{"model": "encoder-decoder audio transcriber", "encoder_arch": "tdnn", "encoder_activation": "relu", "encoder_kernel_size": 5, "decoder_activation": "relu", "init": "trunc_normal_002", "adamw_lr_other_params": 0.0021, "epochs": 43.6, "final_lr_fraction": 0}
Rows from block 7 of the audio encoder of a small encoder-decoder audio transcriber, named by matrix and row number. Each number is 128 + 32 x the weight over its row's rms, rounded and kept within 0 to 255. All counts start at 0. Numbers have three digits each.
After each channel's rows are labels from the 100 clips, of 14976, where the channel reaches its highest value: "responds to" is what is common among them; "lies over" is the class under the peak. Only what is clearly more common there than usual is listed. The data: babble in 24 made-up languages, each with its own sounds, syllables and stress or tones, from a formant synthesiser.
# conv: pointwise conv (encoder.blocks.7.conv.weight, 256x256x1), inputs 128-255

conv.197:125187208139173158144127134165181121107158175151148106145067202129124161121106131101145133197125087115147099111203119149107149132155143119129134131160152148058119125149134148152186124136067067134116132134157106130071143198127147146091115062114152157146113117120057120087130098129110108121095071160160144134125108125147141102054132159083172129173188096115145112151109130171174156121140
responds to: /aɪ/
lies over: /aɪ/

conv.102:144175120133114141072134092178158068083105121151111129163106118122115153148087133127098089157119127120098084061118127156172145121135116096153134097091166095155108149191116143162178153131114072127110150098092124139141194139084139093136127144129202171150131151113152096171064151138143128132143115097089106097111042156121167113156135198101113131086038121154125192108124099146112106102125
responds to: clipping
lies over: silence

conv.191:093086143141084122148119095166107124114151112180118103083065118112101093052174139153122103129125126131132158128127059125166106150133061150152085119098167163149110119138123069102113158109150086077076163109107077144121130166123112119149063136071163110123137178136115105138093097110125113169113158171080104105087115143142127096112137111051122105099160067072110129104119110144074150088138
responds to: /r/
lies over: /r/

conv.161:067098091145208057114112128101161082136128116114157139142137195104090069185127150061134107168113116070139104152095145094105150139133089147125107152146153077079093052129128088150126137092119139157081101151135119135112096136157099126202153123112096114112153099108141114200129157139099087130086120142115184109132180107129161141084126152116117163153135104084044149094071177164144086082150
responds to: /eɪ/
lies over: /eɪ/

conv.18:155132074157076192100127121116070150067163181096154148129117140171106121147151128113188143136147186125103149187124114183146126115135112142163174176065175158120163133152101154121101143119145108116146176165195148145139129069139101071151104051150169061097122141143092151110114175095128078161088121106085136160133133142147086103107167147106119112103192145127135047160186100092123101135162
responds to: /ɹ/; /ɛ̃/
lies over: /æ/

conv.83:122140146125111114138095139149131151080134152133115121135118169093104138121150127126118106173115134073084074104181133097145102113092137172111147184133101139133143127126094134118142102137211169093119142130109159081147042103071198096148126065116127100100103118079107150073101127124068121094131136075179100105104157107100141148134114117108080123113124171143137108178098114148154086182115
responds to: /ɔɪ/; /ç/; /y/
lies over: /ç/

conv.130:069106187187112080120134127091110116111180127146051087110111156140097093181166130131145149078121172160158098079105102085070136108125102115164156140126187109154111133088146090081103178102113142176147115124139138035102066187198130126140153104145114104160150110131107141174137157131156129153155132183166114217134160163119103193115098119134127148124124153129109100090093144134054107081139
responds to: /ɛ/
lies over: /ɛ/

conv.235:125175164164129065162086134113092151160060160108162162148128111169098131118168140134129146101108206111120111083105112149140156153078132148169129060156254133095075118171156139143112104170184112088169132087120056043193150141157169084176075176113121134120137099149054115123093152073170154136097102085116112119165126112107144119089148141130169113132145121115167157061070133141107131132093
responds to: /g/
lies over: /æ/

conv.121:050037110157168084092148144083079086109131139076114135111096151183105047136121137124114103093160129159107144148164178116101048145149171079100143127171172148129156130153121093095127133151116173152134107173124153199136146091161104082112107154159103084100106114128123109084094088094121101112112142149145127169203147085175103154166159113113091143126163181115150101076125069163069167168055
responds to: /ɔɪ/; /o/
lies over: /ɔɪ/

conv.104:136102096120134093107147144127173111078121124089128117119126129082157109098133108172156115129163118131124065129069121125088093141134210075110152076233124130113132110100104120188148124148098117113102058101132169212152092139141140072202044101071165096170114149161146149182095119121121079138076148117137104131084095084134123128100112150105094093113167110065089122154126053219148151131089
responds to: /ɔɪ/; /ç/; /y/; /i/
lies over: /ɔɪ/

conv.175:115133154114120158154219194121138182156118131047090156101174087136187136130194150136128111094139153109202127168112130119135111142057163090181099158073103112108111129156117111151144165101159133140155118164118143162100113097067104166100132149141085101170155052101154078088115114134191147173134110201113105105138130129162124120130109155126158109208097138188073156104085138124111141097162
responds to: /z/; /aʊ/; prosody: stress on first syllables; /ɑ̃/
lies over: /aʊ/

conv.96:108129108078116090171146163172074147134110146117103142103139127099117093099133140111103123060123141088072091122118145162138110151095140106169111090114115168072096122101118108152089158121114086087138082137084124104091148143155147052148154124099160096121094144155100159205182211133146044103195137090102178182066152119161117084106172208140109086124172103076109127129173088114071141154132
responds to: /u/; prosody: stress on last syllables; /oʊ/
lies over: /u/

conv.139:140105095197180117099146130165081066148186123126103120099119127139106080140128145083125088178136145103161105123118210052155123133099169130159121114108150085160144147166081147190210118174077167126137142170080166160132141128128073108083133137176133118106146105172144134090131153066089127098135083139114152147169150122158164092124135119053099140142172139117068138143121103158167125131098
responds to: /y/; /ɔɪ/
lies over: /y/

conv.144:088146111071161135097136170134069069117115176107141124107106154137176101119117150104086125157168131145103126132118153187124120166154140167082131148144097091169127177110112137180159172105126110078155129131171151191164152159094125149086097190069148108110148134143161129187072160102100100108128072147116167057103129131124137153120106118190172153111125131152160104112072160184138115094137
responds to: /ɔɪ/; /ç/; /y/; /aɪ/
lies over: /ɔɪ/; /aɪ/

conv.85:122108130060129122106103159193169128139125088125075132116151123152111119138116152142098159106069109111131115088156138080098153148100176144131057079085139127185093151100115147095126118137175144120110112145158151150081151213109147098159121075141167218105111103119100099092124123151117182120133047155127155116094117111112101125134139060090132116120152147126141120127128095146104138142100
responds to: clipping
lies over: silence

conv.212:134077157079137133088099149160090166116164132153098175107120088145163109105094118117096089084114132157174141081104122104163129080115133111142130127143068132115168131133142177105118093131167103098165105160122124153050173143065133121062108129113146091105103152127169140074172125131158123159163144196168130114068098112139118149113136114072118142119130092128147196106113109131098128094178
responds to: /w/; /aʊ/
lies over: /aʊ/; /w/

conv.167:118143160158094167143154103172155090164142120100101137145139056133114101105091144111161106137118088116114114104142152167119091144134145138152118104130078153128120129109128182083135106159142177118114101121166193145115185119214147105151104131112102117132125115163110084220054091103072131125107104123093099079111098130185119158145129136117198137183119175152156155084101162179150094121144
responds to: clipping
lies over: silence

conv.180:186085129097192153100144106147078132125132119141118099120142097126138091147158108122164136144145189097133088128115159144145162129114114115141138162104107159122117122105132105133137119058138058155090113065179194120096100074099141128186136067097140143118089061060193081090163095121135162168110142098136102118101166127124196065134133107161138172122165131126060098112101155162136133096139
responds to: /y/
lies over: /y/

conv.215:072145143167158071102135150055069142141101156114088126141094189102123112107118118129121199155093173081142100094133145107127156123098095155187110117089106140167128141113151165142186066112138142065094134126059127187134078081155136122124102141120126087115123131148115155146126145149119153153082063150148202090129110158110141088157115182108128111114137190105103147116187127074088183111153
responds to: /u/; prosody: stress on last syllables
lies over: /u/

conv.38:139152189156123106106136117091141111129059192104175079120149059132094074101155170113136152151145128134116133131108159153123151149141118148132067124132121155076136167161144036135087128122045143165154130089138098123141127141176198172105105140146150212173084083153126089084110152109112147119116205114146109125096154193157141138141128154105117118065146135122099182069076108093102083077111
responds to: /i/; /ɔɪ/; /ʔ/; /ɲ/
lies over: /i/

conv.203:122064090122127095110185162138132085127098162139100109108103110054155158098116070044125147134125151203130063156178142135128100121093113170074131094140132113129099145106136118099149158133100135113145125135057135141112131094132183081151120070149090117123158185070106134103102134064131161149085132115121126170174133078165168118066095128146113156076093145155115123160090114158101129138106
responds to: /ɑ/; /i/
lies over: /ɑ/; /i/

conv.114:075145116131108130116096122115168100093121122109122080069058146127101145083096125132129143129181086133130117094147138094110120129133135123149138142100132052183103140167125036057145118155116108072080154122120179146103176112137180099099133106143180136127136072140085150138127113121081153133121124161212122078097142097133114137113173106070096096111120134127213172152145133111136094092086
responds to: clipping
lies over: silence

conv.52:097112105094139090143106129128141176135088128121103126109107148124121091125157074138110115118146174115102125090104128111096126069148120196069169125109093119135170120125133174168173166140061083117143133182150097156165176179158164106130131148124089189199177162120155133095144148176107125093085113116130183131161173188138143127079138094144134151096143134089148137201132096146096175140152
responds to: /i/; /b/
lies over: /i/

conv.63:119107178077171156108151158141145116165120135150136139133157102130086162117103130093083194181097161096096091130109165110110116107131088106168110161103170179194146169129129116127122125173178090126106108106095228151145098167133158114061114099148142116082141177185102086146142133063145137090135142090106131083183145141122153121131133151136148115083120087106137106140158086121073153092174
responds to: /ç/
lies over: /ç/

conv.99:125119149133132103097111135144096094153117130141076132125167086091103153174126079118142129047157104191057085068146144126113169066148183106154100146155131136117141087106120108087108111103119128102057103180055159156116128113122119107099181134108169118145182149142159092165128159112114094115134125175083178164105140113122135125134125106138111109147145124180128085117115078091090138122114
responds to: /ɑ/; /t˭/; /ɑ̃/
lies over: /ɑ/; /ɑ̃/

conv.250:066120113142106082186137126096074047166126111163097138080104088115072126120102109056135108132140136118143133114095091140105118168164104094105132097114158120119152137145170109113085103174118152126089075074133122031119150196148123163140134123099155142150053065062127155166150172145162090139161145183111113139076178170122091176119108110073118138116106166133126100141096189134128174121079
responds to: /ɛ/
lies over: /ɛ/

conv.245:122174155161134162127102128155102130101153073145091061110078114138158141102128127105110151188094125169109139190147143159132134136126103151133163172117186116117186067134159145184171133161103163061081126116152147092140096125130140126131152130126141124119119068138164148177100182154164073134119193157109104160114105136093141148127180169135069148196135111135119114173103135083126129088141
responds to: /w/; /k˭/
lies over: /w/

conv.84:081135136125161131144134123080082117095115110158152183147152156085141185149104123173089105100119158117073112135111107118167223142126124121097124171130115129103115165159123098079149107095171089071084170138040106098097182136114138142119115132149127100123160137102216091169156111097126115132123142087140182143121097098151113152174125132201148104162145163150186140157159168128085114113092
responds to: /ɑ/; /p/; /u/; /t/
lies over: /ɑ/

conv.217:157161168128177101106133145072095165109174147099171133121115124093093087130120117089132159123187156134132145126132132117098104164138175161120137042117128098072145109130116176129065100150058112114086101134124063090172153152091179130100151093149119127192138164121120103066198187120152107152164117147142117147075109107182135136133119101144136101113176157183164093127084133117093131177106
responds to: /x/
lies over: /x/

conv.125:146148136160167159143170135115167111169049099134130085149134155132130145093186108086127111171110149120144113137096096149114100154118129110168194141096160122139186134093121143114117116121094127168115151104140064128107124170097118170131091120059107152084138173096096160039086098170126128081105083125120135176124123176094156120083098098159128132078067113088103179105120181129177100109146
responds to: /z/
lies over: /z/

conv.69:102191112120136141139158126136137174144153139086124124128154102164065105141079103121115140160121122083162122136194174116152147099128133083084152045123208177142130126112135127132170140118144125184124130084168177149100120090157134115145144091186094136084203102118150114133154160122115066122158107078104098141102160108185092099108129136098159101123118132137125114038168176131087131107089
responds to: /ɹ/; /ǃ/
lies over: /ɑ/

conv.89:146124152179130083117135172135094123131137089100135098159122170126078118093145132132169136102158085054078164112054157079140131143143131130113089153104175091041168165165121084116163112203177112158158127103101129115050167087168148185058119144088107130112093137131136157137158135121144083142189070083161107123120057130080125127156093164078095114117115148127153163190115113130098128122101
responds to: /z/; /o/
lies over: /ɔ̃/; /o/

conv.216:100062145151087090144106093116139149130164115133098086114130147146143155082132180125122113125098120090126131124151119095078126150141169160135161138130136122102140166103091122090101183086190141153166119113145091148137058124136121149098089145157084128124133082126115083109181063193068113144132117127107118119154079135208082121117099101069074137151109167188102152103181095083135118084123
responds to: /ɑ/
lies over: /ɑ/

conv.173:068119133070112103161108149132117142075131029186101119132096163126134114062163094106089113105119182116084123131142124168139150160144121086092123120164104158099136155103084094118068126100147141086105126131085143113122174126035138146136156093135080157124127047046092095082121083072101063115137163150067072154140147125166135155122160083162129159145100169147167137055104149087172084175167
responds to: /ɛ̃/
lies over: /ɛ̃/

conv.176:167160126166157172102090097111045136128117144129095130145109082076149100158080117113106122084125092168124188150139138135124069082114138187136094142121116140131141156139112140135151161132149129190105172163064136116116099144107158112056133155112103175140157161147129129092182068173154170107135138170104084119151220089106146090137117111062135114143128145156083090126122158149163110165187
responds to: /x/
lies over: /x/

conv.138:100093122117156096147155175112112194166113132123094086116131089131132099075143097088089069104125112079097099134092118110132122143133151142156120152147099127131148142146155186139102122073152137090176159119139108161081135102094082145089076145126121124122138104184139140147078220157117112127119165170175151128140108143103178065115079125129137152135123132096131083119102116108151123169148
responds to: /ɹ/; /dʒ/; /e/; /q/
lies over: /ɹ/

conv.94:029151114102120142110177182077085183133105085156166136075127176140094090083140165137177151103158124163164164140142115126141121131145076129178144092132162137169137168127159114124059149182129090123077148128139146158129123110146127165159106085123096091131169112108126121152091096148082074103136092185171130170138123096101083164168109136128175134134191163131139111181094094153163157105103
responds to: /ɹ/; /aɪ/
lies over: /aɪ/

conv.81:084046184090106093144116142082146074081091131150112069144102166125163172134098132155143211141147124126102077130143159105103143100152158178105138144145186139152202139166084149144167100143133112097120161134100121141104138157111134093024139110112102110084101115122102083138157122158074182122135145125116159140118149136151115165104112118146132129151128083127090211043170114174102105129109
responds to: /aɪ/; /s/
lies over: /aɪ/

conv.141:102157149153203165051165119092114069126114151146152110135139142097110114172118087133139131094121153072134132074124133116128136108150145112131161150106112117088119065136174145118094131096125131139110143148146154092102131149175167101130111120092125141125095135083087086146110226162106084097089115169117117083107178154123134152083093100099151102079147184148145135214095120120140133138082
responds to: /ɛ/; /ɔ̃/; /d/
lies over: /ɛ/

conv.33:101168080070160106124140135132109133137115085102121094126177123154128032122086114105137178121118166170168199163059135151127106162101173136124112145117122110166133098139160183149123185066066104176177164073081112177150146099146138108065142152079146106113118142101119096108083162185090153152100097092149106146107150106113109118142130104126108143154085133111131126101126169106096111124142
responds to: /w/; /aʊ/; /aɪ/
lies over: /aʊ/; /aɪ/

conv.228:155081106163134195131076121048124124126148139147124127158150149135127093140133106061145067150111106133126136093147117100163071145156095082084170146081157112071134102123126093088142155095117130153187116160152237093132148160106133132159150104117163100173145150139080152084184146132182161128133119127165126061124164149163084091137130099118145135100151140074121068088171165162134110161106
responds to: /z/; /æ/; /ɛ/; /g/
lies over: /z/

conv.108:116143142103171152131117139147130108124127104097100135139114116171123094156195141079158093084153120207148157128169130137170158139124098131113134180137156113149102109185100165178159152092041099134084160120099090125065161159149126165163116129166144095142106076136115092187105146116160099123127090085101121174086080104117134084120130109105126165165126140082096105114068131067171171115136
responds to: /ɹ/; /aɪ/
lies over: /ɹ/

conv.74:104155125175126095141128154103142042145131121067135112138118142094101119053145159094131099138115123159106163110117104111097107147185172142087090168151150085228154094139193074125095161124150101147126061098084190142073069145114104140077076137180125110124170127129090179114101156153177094119141091138121083074086056077121102099108107166135122118176146159129081067148139093139145082133123
responds to: /ɔɪ/; /ç/; /ɣ/; /y/
lies over: /ɔɪ/

conv.181:084056094113114106127140117132106172114144154168107116099200175102107135111125125096091109091143100194088117187208083146090122133140151147109114159162115093081087092143105123094103136176084071160077106126117184174120133196095107117131127117166107107175142072128071102136144090096150115120134111140120150099142080179126192173128122162160107138174128121186123130193110164168175128070129
responds to: /ɑ/; /u/; /r/; /t/
lies over: /ɑ/

conv.232:127083117163133059066126124092217139103158138102143151084078146161155145099144158141142144114020113095093155081129192143121109070122126146106109083148061144143212105145089065135147139186155159107165104139134088129091091132122127161098140097110136144132070120144074097143103157094080147120113139153109157098143136113139148129128093139120087123106109148156142129143131104133132121138109
responds to: /aɪ/; /oʊ/; /ɝ/; /s/
lies over: /aɪ/

conv.135:142108079094185115134178082166136067100081143102136144185166103140146087160164125082133138140058093110114139112153151120146183140165100043105101115107115115094116099079143109125112107132075130100100102187137148167134125121155161163073077129126084128126112129105063158132125166099102053142080144184157148105108165144104154123110102144142084088125133091167182140102128183082119171061098
responds to: /tʃ/; /k˭/
lies over: /tʃ/

conv.246:105078161153086138132123166068108156136044137102097106160189142144125125114133174137127205190112152143130194160121124177112125160136125109137113148084115116000095116174102136127115126148139099162135092148119092150129111111116173104082127124163207101149133107168154091111137137104135148171112113146145138116117126127155125108155129089113161153144154145161105109118081102129147110195153
responds to: /a/; /ɹ/; /ɛ̃/; /dʒ/
lies over: /a/

conv.213:138076097107140123189198145141159102136137066116136103100117168129178128122121132065117132104154116148130126132139110106157122127121094106093074132075159109167169080104104146109161139046162102131140135192107085117097138213197166113149130136150131107197132097114161147088096098117152067123169191130138106126117047113163158142126184111139110186103148118132160154107140147083123114165179
responds to: /ɹ/; /m/
lies over: /m/; /ɹ/

conv.98:115103121172111142152132126125086137171120115144138179151145101128182112092172138083090084155154090095101171172131111162120124111103144125117062137118089130123092111104158113081157164147197087089143115125168105124130141130181105089142106120105136072154106179114065148141152119113115198138107107049123124146041072100071135154155124133084157110120158150120083128118109127051148153196134
responds to: /x/
lies over: /x/

conv.160:199206121111133105152163133163129114093093162091106130160133117083099137169118217096125176126122107158137130162108107081106097138106130095106139061140175124095160107170138120064122117113098120129128157048120112143071149137154157064178090113120086175138099087106132080096120206095100155109163125151094163144071161079110097090148168114098141107120088125179057139121121089132092153091149
responds to: /ç/
lies over: /ç/

conv.166:085017109109218133110137170162139119111178181174064109067132099076133145173133150097117096178118065137158116144130160148113136129123189171088148101086154094136153131170171091128154109175111124140102091179140102178087166177116113073097114150101111098139108105120129161132080168147145129143114139105055087150142117128136164121077157087095109138146150169131126073123120125141164183104092
responds to: /o/
lies over: /ɔ̃/; /o/

conv.113:123107065132102149171164127125130127204069173163102121113098122171120139159143159138115110092150231140164110093110128130099080081076121076110098123110140116102139143154104097138170084145136114101128120105118127152152133133131076168177104096143210098073143027155153115115127112139163158122087106103128112101141148062103123096131151149099120110159182117164098124131084126148164132144170
responds to: /z/; /aʊ/; /ts/; /ð/
lies over: /aʊ/

conv.201:150099103110084073151155107075105126233121118129119161110056096076119118096112133162119145158053237187114097103118160137138099118104146154099124158090132097104118139140136137113124138081149144122105116114136116075103134103130134104151147125149180063118117110140104078160096118093144115095114172104153108199113138137192162117095152124138177161118170140098095124163124109162095110132138
responds to: /i/
lies over: /i/

conv.66:118084158073154063133117103137169146145117121073102112098129103169126150160148083128105132193165166192131176171123117139125143147162124149112112164084146130111205174152094127112124125136117100118141137115147129153118107151156120103099105172134073104097108160156183184138179196124143074167127069155127128154073090134122135165087163221149132142121127157200111112154078162154084162149100
responds to: /o/; /ɔɪ/
lies over: /o/

conv.70:121110095120155089161116096210122186131113126145128158088101116199109154138133114154101149151094095104119123082109158120115106099085164116131134116135169147125140115121137082103090121076063169134119093170112095174146239217126077147147125142113178191164096141172127115067111137192097166128091159113152107091124117115131131126114094128101113107097065144084103168130053064164119192148114
responds to: /aɪ/
lies over: /aɪ/

conv.120:110132078093181135165140116105130138096132184145076091111185088123113138087125148105134114070148119149084142102123110108103103172128076092168090126161137018140134118116111184164121105126129127146127082135079074159163073146147091136122123089133196135164119065113097164104135171118221141103158115127128094198134107113163118130032132167089112127084140128119228161127148057215112199055151
responds to: /ɹ/; /r/
lies over: /r/

conv.5:116151152128135116107121146191118114170110140082150111170142072156147111120098183205132129144130113099100083076107114116152090163091110183106158111115163110172140129157107085074176078141130147123123100128172118124155208152090101134155104163111177145082113090115130137108120119108135143165090113094088104154058091105120085121130190138034118153133092091086071119092172136127179088109144
responds to: clipping
lies over: silence

conv.20:090117140146109066143095144121111142092136167149109155127145090181060077127089178083099139188158094127097138138139111107113067156095140090123114150095166131178174147080068124153107109156120098119123069149140130146096153092168126070155114163136131155133107124168108083119077090156113127123132134142158139156099126132072110157167132135085108095082138063177131133114048096096115145099154
responds to: /aʊ/; prosody: stress on first syllables; /h/
lies over: /aʊ/; /ɔ̃/

conv.95:103076148137133095086145182161087116136096134054155081111055105126062117149109099080118180081112093107125090133159132161109113167134101107148112122044069138177122101093115046088134144154130168090144180134122111097121170137115096126086133066129207077127172093101130095106142145075092093136090161097075104173086160117125107109096087086131108149142114105094145083085104126157114126068090
responds to: /u/; rumble
lies over: silence

conv.185:126149114148131128154125133100132146015119130088081119119081106125083118146114173074116219044094092167170115132139130163073088141089134145095095067134191147110094064214130105113089127173169146121092102052162119133178133215100079137156176123130141096184137078118071145194116120127117069121156095092089128127161161160110122115094164180144178089110202161198165106135149135128147139143127
responds to: /ç/; /ɔɪ/
lies over: /ç/

conv.80:098118038107212132181163161084150154124107167099152081146112120119095089095100184139090087129151095138099088117135083123161084096132158106119148155147082106105111030122085145132156089147179128138043162168086103183109139156122153136190150164120069153130125090165140081107117097112039105125120160118113147128154074113163136104141175094085059136104095111135131112131096121167111134122096
responds to: /y/; /x/; /ɔɪ/; /v/
lies over: /y/

conv.255:090109147134149136159211177098121114149090213121157065092132076117121134162194112133139107137138115114123179146078144095143207102105138179161165169065108092106097121093188174121134147181150153144116132141123126117139127213081131103150142125145134107108107096138052109142141084137089044180103160174108109115129182086119094140192082188152125121117083114129172086092129113250145072054153
responds to: /ɛ/; /d/; /e/
lies over: /ɛ/

conv.207:112111114092147102072134121148167129140092126061141114109038168066078080149130080144127154093165091100081119160095116149173138132100149130159171137085100119086087101141090066145153172138139133151156119117102169093087151104163113054194130144141154082095114092104128121182093145122130096056118142091092103103087135117115172101196172131113131093137115150080094143120106145119098070133139
responds to: clipping
lies over: silence

conv.133:093141154066142115128103109131126132170101159141085100151132172126096131082145125201169147144162159117121120176118166138133134135101144092130165125102128111076157138135168135069125086160153106147122097176171140192125130135091137125187143100141199213219127099104143141093120074161191081101117091158109120151052111113158084130113108151068121150130060142105170120139087130138172125204089
responds to: /aɪ/; /k/; /e/
lies over: /aɪ/

conv.198:082127100058164105140131120099151107139141145149109073169080153090096185103131198127183155170098156097079142141110106128089098093106088138079176113096126184198141109176160161134175107103135131127163098114141142136133120106180109154150149118094082166067135127118183141144106130132103133150168158156139129082087127095127100131118133159093113132092114104126092118134117131093122074154134
responds to: /ç/; /y/; /ɔɪ/
lies over: /ç/

conv.194:068125088104116105125126138148120163098084090108106061133108104090111111160157172080168092068121132172125146095148136105089156186106145101131093154156121116165165156087093076114101171065036128083113109078128178188153192111121122151106110159124148136111125148149101101179150103198075148095122111118146111141114135139116082110122135127110087170122196164029124118092111174165171113140161
responds to: /aʊ/
lies over: /aʊ/